A small self-supervised image encoder, trained from scratch.
Model: 2.28M parameters, 32-pixel images, arch convmixer, patch size 4.
Training: 7700 steps, batches of 512.
Data: trained on small renderings of single solids in any pose, 395000 training examples, 10.0 epochs.
Rows from block 7, named by matrix and row number. Each number is 200 + 20 x the weight over its row's rms, rounded and kept within 0 to 999. All counts start at 0. After the name is the row's rms in percent of the matrix's.
# pw: pointwise conv (model.blocks.7.pw.weight, 192x192x1x1), inputs 96-191
pw.46,108,179,187,169,192,212,194,170,216,208,172,203,201,205,205,180,183,177,156,205,193,206,194,192,206,197,195,224,185,180,213,213,202,188,199,180,191,222,194,209,188,204,211,160,199,205,229,205,222,220,174,204,189,171,205,208,223,172,148,181,221,213,176,193,185,201,188,180,196,236,214,186,250,199,247,195,213,219,212,202,188,199,211,206,200,207,169,222,187,201,233,170,233,196,173,190,194
pw.49,102,189,248,193,185,192,189,217,202,234,164,208,194,214,199,187,184,224,137,194,223,210,186,175,235,202,199,201,211,211,221,189,192,242,155,201,189,209,190,178,182,209,204,196,194,198,204,203,200,184,181,199,206,214,216,172,204,211,213,242,209,220,207,202,154,206,203,174,207,187,205,183,195,150,203,165,229,228,177,187,166,171,225,228,208,202,181,183,196,179,196,244,197,180,189,201,192
pw.50,093,212,207,208,226,198,179,182,168,190,177,191,200,177,204,154,211,214,198,200,180,163,217,161,225,181,182,190,197,185,198,197,192,209,177,194,219,206,219,197,158,241,204,210,212,211,195,227,181,176,216,218,227,209,169,216,226,196,155,229,212,201,232,181,196,209,202,235,203,188,224,194,188,192,209,203,209,203,172,211,208,193,177,216,228,229,200,181,193,228,239,219,213,185,189,200,187
pw.51,103,172,205,229,226,161,166,199,200,184,188,197,188,205,204,221,175,202,162,176,198,194,181,225,200,181,168,221,221,195,216,188,177,197,165,226,174,179,229,184,188,227,221,222,199,181,205,186,165,193,191,183,204,211,190,232,179,208,203,184,234,205,198,205,198,218,161,206,209,169,175,208,204,208,191,208,211,160,215,210,180,170,244,199,213,188,214,214,198,221,194,214,239,230,193,189,213
pw.52,090,184,199,210,214,223,227,214,216,175,237,209,193,216,213,193,188,179,231,195,194,223,197,208,254,178,181,206,205,212,172,226,203,209,217,195,199,199,190,189,183,217,211,185,213,214,198,191,194,198,212,208,224,238,200,228,223,170,226,189,205,202,206,189,190,206,158,177,195,228,215,168,192,181,198,240,198,202,165,193,165,240,205,201,162,216,212,211,174,191,196,191,216,213,173,179,194
pw.53,091,223,207,140,256,187,194,212,203,167,200,222,180,184,179,199,185,166,201,229,182,160,196,196,165,182,170,196,204,156,194,224,214,180,211,204,221,230,178,206,207,184,224,209,215,191,171,215,195,199,187,192,189,209,229,209,194,175,217,218,196,222,229,178,232,214,195,204,185,189,216,223,203,217,196,212,190,207,174,222,173,184,221,197,208,182,187,225,186,225,196,198,234,214,224,187,221
pw.54,099,251,197,186,192,201,153,250,187,233,194,185,190,207,207,197,185,246,184,222,183,183,231,218,163,199,214,203,171,209,204,221,241,192,212,195,203,240,204,210,220,219,210,188,205,195,221,196,208,159,207,222,220,228,173,217,181,169,210,231,191,205,166,193,227,197,191,190,198,164,198,202,220,200,183,184,209,193,183,181,179,193,209,219,193,237,198,178,167,211,186,247,180,197,195,184,184
pw.57,094,204,197,213,195,204,213,196,194,191,164,205,221,213,195,189,220,209,202,177,202,171,230,176,195,195,187,207,232,191,206,207,194,186,222,210,197,215,187,188,186,205,215,213,181,196,220,196,205,177,209,208,207,204,206,181,197,224,178,217,206,211,193,178,243,216,244,184,205,177,196,206,198,214,241,215,200,212,230,168,170,215,196,215,200,213,219,173,192,179,212,236,242,211,192,208,174
pw.58,101,217,184,169,228,191,194,185,205,187,197,209,180,179,200,238,169,199,218,198,222,265,169,197,198,170,203,207,192,202,190,205,180,216,202,187,210,169,204,209,207,204,192,195,205,213,211,189,187,203,194,220,149,200,222,164,191,172,213,203,174,183,214,188,163,209,180,181,198,185,211,153,177,191,196,217,166,216,184,200,231,196,181,190,212,202,179,208,171,180,195,174,158,184,192,204,206
pw.59,093,212,193,215,204,200,194,218,194,175,187,211,191,237,210,179,225,206,160,239,216,171,215,216,204,210,169,232,202,212,197,186,227,190,167,221,205,208,203,227,214,177,228,201,180,188,218,212,198,218,207,229,201,205,217,184,205,217,214,204,171,240,206,227,156,178,227,192,216,167,193,200,191,180,196,201,193,202,208,208,190,205,211,223,205,185,191,267,217,210,188,191,225,204,196,201,212
pw.60,097,214,195,217,194,191,188,252,193,211,188,178,227,219,195,200,212,172,208,183,215,203,196,170,200,226,196,187,192,191,209,197,201,185,202,179,203,195,171,216,209,222,208,203,191,175,174,204,230,189,346,176,221,199,191,184,196,198,214,220,210,205,204,183,212,229,187,194,260,187,207,199,183,204,194,200,232,202,169,205,187,201,182,194,193,167,195,181,192,199,197,192,198,187,198,204,181
pw.61,100,194,182,182,237,210,220,177,193,199,205,176,161,182,213,231,203,187,184,181,179,190,198,218,205,187,209,184,232,233,169,195,201,178,203,239,224,211,193,246,217,205,191,213,196,222,164,216,212,218,183,178,181,191,212,223,188,175,203,182,223,211,215,220,144,212,213,169,178,194,187,191,209,177,174,208,200,197,209,197,193,210,183,217,199,192,185,215,194,199,184,135,202,222,175,203,215
pw.62,090,185,213,191,183,209,211,190,234,180,185,183,188,175,179,173,197,200,193,222,203,237,194,183,212,193,170,227,210,189,176,196,220,214,180,216,194,192,197,172,218,198,208,192,205,235,198,205,193,193,200,202,184,193,235,195,207,219,227,200,180,213,246,211,158,194,177,181,194,186,191,173,206,179,194,191,216,188,198,204,175,214,234,230,193,224,197,201,217,194,241,211,183,191,200,192,220
pw.63,111,209,167,206,194,208,191,215,180,190,210,194,173,247,229,184,240,222,195,230,218,182,170,164,208,206,184,221,197,185,206,170,181,190,171,219,209,225,198,194,215,165,195,185,156,182,187,212,205,215,208,188,205,179,177,185,214,177,217,232,210,188,242,210,181,190,189,187,202,197,186,219,195,194,201,186,194,209,187,195,197,203,172,228,175,211,211,151,229,213,191,213,223,160,191,212,163
pw.64,097,228,210,227,204,180,179,212,203,196,193,212,191,196,180,199,198,204,194,230,206,180,204,160,206,182,185,197,200,188,195,216,186,194,217,189,183,199,213,186,202,219,208,177,210,227,178,201,170,200,200,171,161,196,195,231,263,168,201,212,174,192,212,153,188,177,212,170,190,210,180,189,226,210,213,238,207,199,195,195,215,193,221,224,216,194,225,199,173,206,198,199,236,165,220,201,214
pw.66,104,202,197,179,202,196,183,194,218,141,189,189,215,212,198,198,216,195,194,186,198,146,205,213,187,177,249,198,209,181,224,186,220,191,196,190,209,217,203,169,224,196,212,203,220,189,179,190,186,170,225,200,183,178,215,228,226,189,182,226,198,203,199,156,193,261,221,204,184,195,240,192,212,206,197,170,209,201,195,206,196,206,223,224,201,221,196,209,216,209,170,179,213,183,184,190,216
pw.67,116,183,207,225,206,190,201,182,195,182,205,164,182,217,213,202,198,211,190,182,177,167,199,215,200,189,214,191,171,225,213,208,215,197,196,215,195,206,214,200,141,226,189,206,170,179,182,198,192,220,181,184,180,179,194,203,186,214,187,174,209,208,176,196,195,178,182,194,198,159,221,227,211,208,179,191,229,215,233,202,196,205,238,164,202,213,188,213,192,218,154,255,195,229,171,184,173
pw.68,104,224,205,196,211,188,149,195,193,170,179,180,161,144,167,196,176,213,210,155,194,208,200,215,208,189,201,221,186,190,173,206,221,212,214,209,201,224,211,210,249,211,192,215,218,203,212,207,192,166,217,189,235,181,196,203,202,164,211,203,189,218,187,213,166,186,200,183,204,176,204,189,202,183,161,212,205,181,159,195,193,211,194,215,184,196,227,194,229,211,197,157,206,169,183,190,203
pw.69,094,216,223,202,189,200,206,216,201,176,168,193,187,223,205,181,193,213,160,191,209,220,203,200,176,195,211,217,222,190,206,201,176,199,201,177,192,216,187,222,193,197,192,190,242,262,239,212,226,194,198,225,190,210,205,194,196,199,225,212,217,197,159,180,176,194,181,212,221,180,177,204,185,196,227,203,197,222,227,210,161,207,193,192,211,182,172,211,195,189,200,203,202,232,169,177,212
pw.70,089,210,212,190,211,230,179,179,222,181,197,208,175,219,187,172,204,171,129,184,196,187,188,184,215,224,182,218,187,188,210,184,189,178,192,182,179,209,206,210,220,218,209,168,176,199,197,184,232,193,203,200,210,154,175,187,221,201,228,207,163,196,160,235,175,189,177,157,202,158,191,191,194,213,196,203,206,206,205,182,201,204,206,185,207,227,210,220,155,176,198,198,208,192,191,212,223
pw.71,096,178,206,209,231,219,172,219,219,194,211,207,217,161,208,203,228,207,188,158,218,215,224,174,190,196,208,225,212,213,204,206,176,186,186,189,163,188,204,173,220,216,162,208,174,218,219,216,203,195,216,203,178,213,210,191,212,187,221,236,156,187,207,212,204,200,201,195,206,235,221,201,175,184,218,185,219,197,216,192,183,169,228,260,217,185,215,145,209,237,179,200,198,177,212,160,206
pw.73,096,230,190,176,235,212,181,207,202,184,207,217,180,188,192,206,231,200,188,208,208,199,177,221,201,173,196,174,155,219,221,214,214,193,200,154,226,210,185,208,202,204,186,192,227,203,206,188,195,195,169,218,223,187,173,185,194,210,230,208,190,193,188,236,227,230,164,177,185,175,210,164,204,208,196,211,214,168,209,202,178,257,185,179,168,217,170,221,203,188,236,197,194,216,153,208,184
pw.74,097,235,229,209,234,208,220,201,230,220,199,227,211,186,222,180,186,201,235,166,214,207,206,191,207,181,156,199,219,195,190,227,214,221,189,214,202,234,208,175,224,235,196,203,203,197,217,227,208,182,207,215,192,194,210,166,194,148,186,177,189,206,213,221,215,202,205,155,214,201,221,196,159,212,177,195,182,183,208,208,189,180,170,185,180,224,212,217,174,218,181,170,199,213,156,177,202
pw.76,099,205,192,208,192,211,204,212,212,183,167,200,199,233,203,197,152,199,195,197,208,209,184,211,164,212,155,216,187,177,177,187,203,250,208,211,165,215,180,231,190,199,179,204,174,184,245,188,193,225,184,167,200,186,210,210,179,198,212,217,214,207,204,204,193,180,220,192,197,206,172,189,204,207,175,196,213,211,198,215,171,202,218,222,187,220,171,197,197,184,146,197,210,247,180,218,183
pw.78,110,217,179,219,203,185,226,204,216,185,195,213,178,165,212,228,151,209,189,224,214,230,205,217,210,209,187,229,226,194,208,229,205,184,178,175,236,202,204,199,183,178,199,211,223,222,237,216,194,152,222,182,179,234,203,207,203,190,197,209,218,208,201,236,146,203,195,168,169,195,178,198,215,234,219,230,195,204,180,169,164,192,219,220,205,206,170,218,169,203,204,208,184,221,196,182,203
pw.79,094,182,200,178,216,192,187,212,191,171,223,205,223,196,196,186,200,209,205,173,170,170,191,189,197,215,201,200,223,205,189,202,196,219,231,200,200,218,195,183,172,217,186,173,206,204,208,181,196,190,199,191,167,196,175,203,206,216,164,211,196,215,177,170,206,210,196,238,197,184,199,173,227,205,173,208,220,191,186,236,201,220,220,240,195,231,152,205,185,226,234,198,157,204,215,159,231
pw.80,101,221,177,184,193,201,197,216,175,171,203,222,218,202,196,174,197,195,186,203,170,178,182,185,171,187,168,213,175,217,174,204,150,199,166,169,196,224,202,227,200,203,200,200,204,223,222,220,159,207,226,202,215,215,208,242,220,186,199,205,222,184,241,212,218,173,200,193,206,226,192,173,180,184,199,200,203,239,214,205,170,207,185,184,197,200,205,197,198,219,218,174,211,206,227,176,211
pw.81,098,192,193,275,188,190,146,191,195,205,211,211,188,194,216,156,228,197,217,230,202,183,207,191,188,174,219,218,209,196,195,217,196,161,183,181,175,207,224,186,153,204,197,176,162,176,190,200,158,182,200,221,182,193,199,262,212,178,215,245,213,218,188,148,205,209,206,174,219,261,204,178,243,146,183,184,214,203,209,214,187,204,217,217,201,214,211,202,177,212,187,211,240,202,212,208,172
pw.82,103,196,224,169,206,203,173,190,213,218,155,214,200,212,198,168,181,193,209,211,186,206,200,217,159,233,139,217,235,175,216,172,179,200,188,217,197,211,178,218,198,218,198,203,233,198,211,211,193,251,180,229,185,181,194,191,223,188,204,176,187,176,189,170,217,202,199,170,209,169,203,195,227,221,222,187,206,172,207,198,211,199,204,208,195,205,210,194,198,212,177,185,232,185,178,178,226
pw.86,096,213,214,195,204,206,211,248,194,186,189,201,179,211,193,218,207,214,168,204,202,199,190,211,201,219,188,190,187,190,184,186,211,193,207,181,198,201,181,208,198,214,144,197,183,205,198,207,202,168,268,212,201,221,177,206,200,215,192,196,195,192,194,204,198,207,178,185,176,211,184,200,223,198,188,210,216,214,192,204,217,204,213,203,204,158,174,198,195,190,194,270,192,196,183,183,208
pw.88,097,198,196,166,228,200,182,189,207,206,220,172,203,195,217,208,190,204,273,224,196,212,185,251,192,194,206,199,215,190,212,234,214,206,201,200,184,206,224,163,229,184,197,222,204,182,199,193,210,202,201,168,200,218,211,195,185,170,199,202,195,199,223,159,187,225,195,181,195,168,180,193,220,202,196,199,191,187,185,212,215,199,179,228,186,211,201,218,221,213,216,206,213,230,213,186,178
pw.89,098,191,242,195,212,230,202,230,186,186,205,219,180,204,215,225,232,209,168,221,214,159,198,181,222,173,190,206,182,219,192,204,185,230,184,192,169,227,190,188,212,222,185,168,218,207,218,222,197,208,223,187,203,210,214,158,230,212,185,207,195,205,216,168,152,205,180,188,202,243,191,223,215,219,188,194,193,250,172,222,215,194,193,211,227,232,221,213,247,222,192,207,180,204,165,209,212
pw.90,100,192,211,194,259,200,205,187,203,182,208,220,202,229,238,199,225,215,239,218,187,194,179,188,202,193,190,187,211,204,178,163,193,194,165,227,197,190,218,187,198,212,198,222,229,149,195,186,201,200,210,223,214,189,214,243,188,191,205,190,188,208,215,241,216,196,186,173,173,209,231,187,187,200,187,190,215,184,216,169,199,191,212,177,204,217,189,222,260,183,200,230,162,220,184,197,214
pw.92,103,145,158,251,209,223,208,219,221,205,184,181,228,216,201,208,231,207,219,210,200,203,194,186,199,206,189,229,219,180,193,178,187,234,194,213,215,212,210,140,214,229,208,203,202,212,200,211,195,186,212,253,182,195,205,203,207,224,193,233,222,229,206,199,184,172,176,179,203,201,214,188,199,229,206,185,213,195,194,207,227,209,176,189,231,218,199,211,202,183,214,205,207,211,191,228,217
pw.93,103,185,192,186,213,200,220,190,199,213,202,216,180,200,195,215,187,129,195,214,203,181,181,186,213,208,223,210,213,206,178,200,199,203,209,209,200,208,192,188,201,201,161,179,193,225,189,208,221,184,152,175,159,181,204,191,197,193,172,174,179,202,225,229,158,198,218,209,133,211,207,195,232,200,195,201,150,211,187,204,209,208,197,214,214,207,203,226,202,191,232,152,203,192,183,203,203
pw.94,104,155,192,198,229,197,200,208,216,218,250,193,208,194,178,202,216,212,185,234,203,175,196,230,164,154,209,188,202,213,229,185,175,193,224,208,212,206,181,181,233,188,226,209,182,194,176,183,202,213,199,212,224,210,173,196,201,239,191,223,220,158,220,186,192,178,217,209,219,196,213,223,229,201,174,212,181,198,173,225,176,205,184,195,202,220,200,209,200,220,211,217,202,221,228,235,200
pw.95,107,188,205,195,196,201,210,203,208,174,140,208,182,198,203,190,154,202,197,182,225,161,208,179,191,173,206,192,173,215,184,193,174,227,201,178,185,178,196,205,212,181,192,177,183,158,220,156,214,195,221,180,205,202,198,211,194,166,172,209,180,176,218,186,192,208,180,187,206,202,202,208,186,189,175,216,183,206,166,182,191,204,151,203,200,209,173,215,223,199,197,193,250,176,152,212,182
pw.96,101,205,199,175,231,182,182,198,210,221,176,209,200,205,207,199,208,193,161,206,193,171,166,194,174,180,193,204,179,150,181,205,181,200,199,181,201,237,166,180,203,185,197,238,191,198,183,204,217,198,171,201,212,203,226,225,216,182,196,202,196,214,180,154,198,214,187,198,195,175,197,178,222,190,216,197,216,168,196,188,222,234,226,210,220,186,183,195,220,229,172,213,166,214,207,208,240
pw.97,104,195,208,253,214,216,194,228,179,145,222,188,231,211,238,188,204,210,260,228,215,187,211,168,170,165,238,213,198,203,201,203,184,191,236,201,230,196,194,188,221,200,204,208,204,186,195,181,208,182,201,228,194,185,223,211,217,222,228,215,181,217,182,177,208,202,182,225,198,186,195,179,174,200,195,213,212,194,205,204,167,188,188,191,210,216,178,200,244,204,223,198,216,179,178,216,212
pw.98,096,205,207,183,198,181,195,205,187,174,186,197,182,211,212,214,204,227,234,189,184,144,192,211,226,204,208,223,195,149,162,182,199,190,186,236,176,206,214,169,189,179,178,217,171,228,146,228,205,175,198,191,218,176,182,222,233,207,228,193,211,183,209,183,196,206,192,206,223,180,168,242,203,199,189,222,199,193,224,183,189,189,219,205,201,225,183,194,233,227,221,202,199,224,172,212,182
pw.99,087,205,238,215,199,198,200,210,192,195,184,177,236,222,203,174,191,190,168,221,203,148,197,181,204,207,191,225,202,229,187,211,203,184,215,179,223,207,192,178,185,230,201,202,195,244,178,177,193,189,207,200,200,195,203,157,191,243,236,260,210,197,189,235,202,207,225,225,196,165,226,196,211,218,175,206,221,185,195,252,174,191,205,225,201,184,217,195,148,221,217,165,207,185,170,200,190
pw.100,092,236,210,170,205,212,205,209,224,204,203,196,198,167,197,210,182,214,214,187,189,150,227,170,193,201,203,221,184,176,149,220,228,221,230,220,164,193,188,202,185,182,171,183,220,185,185,184,166,187,220,187,228,176,198,191,185,174,163,206,217,187,216,165,192,212,184,214,238,210,184,181,210,184,197,207,219,198,225,184,155,241,187,210,195,209,188,222,181,182,205,201,244,207,191,206,217
pw.102,092,203,207,185,199,189,195,223,193,195,200,215,214,193,188,182,201,158,216,180,213,204,153,190,210,204,197,204,214,204,231,199,193,210,213,199,226,223,154,200,205,223,183,203,207,230,211,215,192,186,290,165,139,160,216,218,197,183,188,178,193,184,192,181,232,231,215,214,257,171,175,190,243,207,197,184,209,190,182,211,197,208,202,205,175,206,176,212,206,207,202,158,191,199,215,169,234
pw.103,091,227,230,173,206,191,163,188,192,199,189,205,188,209,183,229,189,181,184,194,201,187,193,220,217,185,161,209,186,182,181,192,218,193,208,197,203,176,215,180,248,189,154,207,204,222,200,203,176,196,181,151,256,216,209,170,203,192,188,213,203,196,227,219,177,181,223,206,244,211,232,171,242,189,222,202,224,198,178,197,206,173,184,235,241,229,169,206,177,203,190,190,195,220,209,171,205
pw.104,104,219,212,202,212,211,209,231,170,206,228,194,177,217,234,203,200,212,178,215,189,229,203,227,203,201,173,203,204,211,239,194,201,207,200,197,220,216,161,202,192,193,181,197,235,203,208,192,187,191,206,191,187,207,222,197,237,219,200,227,207,222,176,177,192,181,221,187,200,225,198,186,159,211,206,226,188,206,223,248,160,178,185,228,238,211,210,208,194,190,219,210,222,216,248,195,174
pw.106,098,194,225,221,207,185,198,193,194,185,178,208,186,225,220,177,195,208,204,227,220,179,221,192,160,195,141,208,211,219,207,240,187,229,189,210,186,187,207,202,230,213,206,223,203,194,187,189,202,212,189,195,200,199,202,204,185,194,199,200,215,228,193,177,209,209,186,147,229,223,227,166,216,175,179,202,193,172,165,212,187,237,162,179,177,205,226,162,178,225,188,196,201,193,217,199,217
pw.107,097,197,216,195,214,223,198,196,195,197,199,215,185,194,198,194,177,214,196,208,189,200,185,222,190,197,207,193,181,180,191,237,182,182,173,163,187,218,183,200,226,202,199,211,220,224,213,216,177,196,193,192,199,216,210,195,208,233,189,186,190,200,209,239,218,204,210,179,212,207,203,205,202,200,200,185,188,208,157,189,212,182,165,186,207,197,176,178,209,200,225,185,227,211,187,185,199
pw.108,100,205,217,173,220,204,202,173,199,235,211,231,208,220,234,202,192,180,196,190,216,190,171,200,208,169,192,176,197,189,211,184,215,198,210,186,182,197,219,194,230,214,197,189,173,190,179,211,200,198,177,155,212,146,195,200,203,181,225,174,195,216,197,210,187,236,208,158,211,209,193,197,199,207,208,204,218,213,176,195,192,243,194,183,263,212,170,201,210,225,175,172,167,218,223,203,195
pw.109,106,221,198,194,234,199,182,189,166,180,192,185,197,197,211,212,207,210,147,207,209,206,165,175,243,152,227,202,182,190,163,193,186,215,206,206,202,206,189,211,198,199,200,212,199,186,169,177,169,202,202,170,182,208,234,234,228,174,182,200,185,214,216,207,134,218,238,187,174,182,212,210,219,215,220,225,209,220,213,186,182,193,232,197,211,189,220,223,186,239,210,191,174,209,189,189,212
pw.112,094,225,182,185,201,193,207,168,181,206,190,219,197,203,194,223,197,248,193,181,213,158,202,182,196,188,216,213,185,220,193,183,183,185,218,182,210,192,181,210,201,225,193,193,185,204,220,166,191,185,139,193,229,202,204,221,186,186,187,222,204,188,223,177,210,212,181,224,229,181,162,200,233,189,203,192,131,192,182,188,201,175,209,204,218,173,193,211,226,175,223,172,192,203,213,214,224
pw.113,097,217,234,163,226,181,241,155,198,183,198,213,180,212,211,211,197,190,228,170,235,201,190,176,204,174,214,200,212,203,175,186,200,193,182,210,189,152,181,206,196,246,204,210,195,183,205,208,173,197,211,207,207,228,208,177,214,174,180,207,205,232,187,192,230,179,200,194,190,237,221,206,214,185,206,232,240,153,197,193,185,208,236,167,232,190,205,220,222,223,215,178,183,201,202,185,215
pw.114,095,203,223,192,204,205,195,214,224,144,178,196,208,215,196,180,168,213,203,234,213,187,204,190,193,210,163,214,190,185,180,187,218,205,193,169,204,192,193,198,231,205,198,177,189,210,221,187,195,185,206,209,199,210,189,151,241,187,186,204,200,186,204,188,187,206,168,162,159,228,189,195,184,225,235,213,191,214,190,203,188,206,186,198,191,214,206,201,213,247,182,176,231,205,172,151,219
pw.117,109,206,195,195,222,201,164,162,214,182,195,202,188,217,201,191,189,198,189,164,219,198,175,194,165,194,195,201,210,189,221,200,178,190,214,175,210,237,214,203,172,216,154,187,182,198,201,225,209,210,163,178,158,189,193,204,223,180,197,200,201,174,226,203,197,216,217,163,223,206,169,203,166,187,227,200,190,192,202,196,206,233,204,227,200,201,146,173,197,186,176,132,224,211,209,189,173
pw.120,091,173,184,193,204,175,241,205,182,204,211,180,167,227,194,195,178,195,176,180,203,205,228,191,169,166,172,166,198,208,177,224,205,238,201,210,200,157,208,209,200,212,199,204,178,181,196,196,188,157,198,192,215,190,230,190,217,183,186,187,211,193,199,206,230,205,197,188,220,201,180,236,194,231,184,215,202,208,190,233,185,179,139,205,188,181,190,205,183,197,173,176,218,188,195,214,225
pw.121,090,195,201,192,221,183,186,179,199,218,211,196,165,175,212,199,209,217,198,212,215,189,165,233,159,222,199,213,187,193,173,174,191,189,212,229,194,174,176,214,189,206,175,229,215,173,165,176,185,209,215,213,186,209,167,223,165,178,247,217,210,229,185,169,215,201,195,203,199,158,222,156,203,211,197,211,204,147,216,206,199,212,211,184,200,210,205,201,167,201,198,223,191,191,179,189,244
pw.122,114,203,186,208,230,173,197,204,185,188,164,210,183,198,177,184,190,200,175,221,188,193,211,220,193,220,198,229,191,174,154,222,234,190,181,199,204,191,199,225,177,194,208,199,201,148,194,169,192,199,226,169,186,207,270,174,192,168,200,188,211,183,220,180,199,222,190,186,198,213,205,219,193,193,230,208,187,196,169,132,224,163,203,216,197,204,187,212,207,226,206,200,192,174,192,207,208
pw.123,112,186,192,179,195,212,226,213,197,239,200,215,190,251,174,222,196,225,218,224,222,203,209,221,183,215,219,148,212,198,193,204,184,180,171,221,200,179,210,198,188,199,210,202,204,205,208,212,182,207,207,201,213,204,177,168,155,214,218,214,194,180,205,214,238,195,195,190,203,183,158,198,227,215,212,202,217,163,205,190,220,210,207,198,156,207,200,221,232,190,177,261,238,192,192,181,207
pw.124,107,211,217,213,177,187,157,180,192,197,192,195,206,195,203,205,187,195,143,221,195,176,223,178,229,181,195,252,207,208,204,202,213,200,208,153,185,214,190,197,192,216,214,197,200,214,223,222,188,174,198,199,177,205,210,175,204,204,173,221,195,193,180,210,191,208,205,274,201,192,184,223,191,208,227,189,223,185,204,208,141,187,178,236,182,216,189,211,173,213,214,194,215,211,179,201,192
pw.125,105,196,218,197,219,208,205,202,187,191,206,169,217,214,172,196,196,199,205,206,188,217,175,158,256,182,236,184,223,185,189,191,186,192,194,215,222,203,210,216,201,203,222,192,222,177,209,202,195,202,217,201,182,209,219,214,202,207,198,204,199,202,216,178,149,212,198,182,209,198,186,183,227,194,209,145,205,192,183,176,179,164,205,216,223,238,179,199,265,222,193,188,209,202,193,189,183
pw.126,105,177,212,182,216,188,208,194,201,198,234,201,215,210,205,190,202,194,221,191,216,193,164,260,201,230,234,179,233,208,201,196,210,211,208,171,192,215,199,207,189,222,188,222,209,169,185,222,191,176,193,197,180,194,219,228,178,152,201,234,179,190,188,212,251,196,212,190,200,196,187,197,222,204,164,187,215,177,205,188,191,198,222,201,159,194,172,188,160,209,239,174,201,185,208,154,184
pw.127,097,207,203,193,242,226,202,183,176,187,184,219,200,191,209,235,230,190,199,184,237,197,165,179,206,166,225,186,182,204,188,179,190,188,201,217,227,246,185,202,204,227,195,215,188,202,186,232,234,208,194,231,178,207,201,215,184,195,212,195,192,225,168,222,174,216,202,179,169,208,179,209,188,197,190,215,211,215,242,201,206,195,191,189,174,196,196,209,211,238,226,214,198,229,179,207,224
pw.128,100,213,217,187,215,195,227,189,222,202,183,232,214,189,186,195,225,183,152,201,192,242,206,191,191,201,178,188,232,196,218,201,194,207,193,218,216,199,182,187,180,211,183,174,207,201,191,186,212,191,190,205,200,232,207,199,226,207,192,185,183,170,185,157,228,172,192,205,248,175,214,200,207,221,205,210,197,181,226,209,173,220,239,215,178,198,206,196,218,191,205,217,229,197,173,168,220
pw.130,115,213,172,198,168,197,197,213,212,152,166,158,213,208,177,174,199,195,214,178,179,219,206,188,184,188,179,201,181,212,187,186,231,194,214,183,213,283,197,245,205,197,188,194,179,204,192,206,175,188,174,207,182,163,217,194,243,192,183,199,216,198,192,168,213,198,235,212,213,188,205,206,199,208,208,225,216,199,192,198,205,194,225,162,215,238,165,227,198,206,217,208,204,219,237,210,190
pw.131,106,218,188,212,185,218,193,224,190,185,177,146,224,216,221,193,233,187,173,216,205,179,195,179,211,182,213,188,189,167,176,216,195,198,166,202,190,243,184,182,198,214,209,175,188,158,193,202,193,183,212,227,203,234,203,171,216,225,201,201,167,200,191,219,180,263,170,196,189,239,230,174,206,181,199,196,175,191,161,163,227,219,196,226,227,196,160,211,239,197,186,190,190,220,237,202,210
pw.132,109,214,203,184,231,192,197,180,195,217,175,187,224,208,173,191,198,177,175,161,184,166,188,204,211,197,184,187,187,203,192,207,203,214,176,214,201,206,179,224,209,192,181,183,140,197,162,193,194,169,179,178,195,157,195,232,172,189,207,194,195,210,188,187,186,227,184,186,196,205,214,198,198,199,177,195,204,211,148,160,226,217,195,209,190,199,191,182,201,189,175,187,176,206,203,180,176
pw.133,099,198,162,193,214,209,214,226,182,158,220,176,183,187,206,200,182,200,180,186,210,211,204,186,208,204,145,192,184,200,233,193,198,185,206,192,182,236,210,229,206,217,184,211,168,226,204,180,178,208,192,183,221,211,201,178,183,185,195,214,218,171,202,224,183,195,214,236,211,170,195,202,206,199,197,190,195,205,196,230,200,186,216,229,221,209,160,192,201,187,225,206,187,219,224,161,234
pw.134,093,214,185,199,232,216,223,196,210,170,214,175,226,167,220,228,186,185,214,160,195,161,216,159,209,195,195,200,212,178,182,205,223,197,240,165,194,201,186,228,198,211,216,199,220,252,242,186,203,187,211,218,212,194,194,213,200,232,186,199,198,200,197,200,223,202,209,223,210,223,200,237,202,207,222,209,196,202,175,207,192,180,201,178,161,196,172,208,217,226,219,187,180,221,201,211,177
pw.135,094,209,197,196,199,202,191,193,194,172,164,218,206,199,183,164,209,187,189,180,178,194,221,165,204,186,221,174,194,195,150,235,169,164,197,183,194,189,204,191,198,186,198,176,197,199,180,208,198,186,185,200,223,218,177,231,221,183,183,226,244,195,209,203,190,182,262,190,223,188,253,190,211,196,208,168,203,211,160,211,188,198,207,209,209,195,168,206,170,190,173,196,193,205,246,218,223
pw.136,103,192,210,183,186,183,214,226,187,186,190,199,213,196,198,178,185,216,150,176,201,184,176,194,212,177,234,191,197,199,195,192,207,195,207,185,202,202,194,192,209,225,205,213,254,187,213,197,204,175,208,214,184,200,181,203,190,211,185,185,202,218,187,183,208,219,197,189,187,158,214,213,206,243,177,187,216,209,183,169,170,177,214,157,180,222,199,176,199,209,213,258,180,175,211,208,225
pw.137,090,206,157,251,193,192,210,192,190,204,195,197,236,171,252,175,190,216,184,197,159,167,178,209,167,188,225,204,236,190,184,229,194,178,217,197,191,190,207,204,219,227,196,216,228,202,203,202,185,189,206,176,194,203,200,208,223,211,194,227,189,214,183,221,215,197,231,193,183,192,227,182,217,222,208,189,205,175,192,210,182,205,211,193,199,202,186,193,154,216,186,186,162,169,249,195,193
pw.138,101,177,219,196,211,213,215,213,249,207,199,201,150,208,206,164,185,201,185,231,236,188,218,199,173,207,216,218,196,207,270,177,179,219,187,208,197,177,183,163,209,200,215,202,192,249,220,194,182,209,211,185,200,192,155,180,185,193,205,195,194,189,168,172,175,188,192,191,195,177,178,238,220,185,183,215,211,197,236,231,165,219,202,175,203,193,213,208,188,174,227,214,204,182,178,239,200
pw.141,093,213,178,183,208,226,180,207,222,172,191,205,195,193,212,198,196,213,197,163,201,196,219,177,209,171,186,219,210,195,191,217,195,215,226,183,212,271,165,181,191,213,179,170,197,196,206,228,201,165,193,225,177,186,229,238,184,196,193,224,203,198,184,183,219,211,207,192,197,202,213,251,227,213,205,201,203,186,198,172,225,191,233,165,224,231,205,203,202,227,185,208,178,196,179,239,196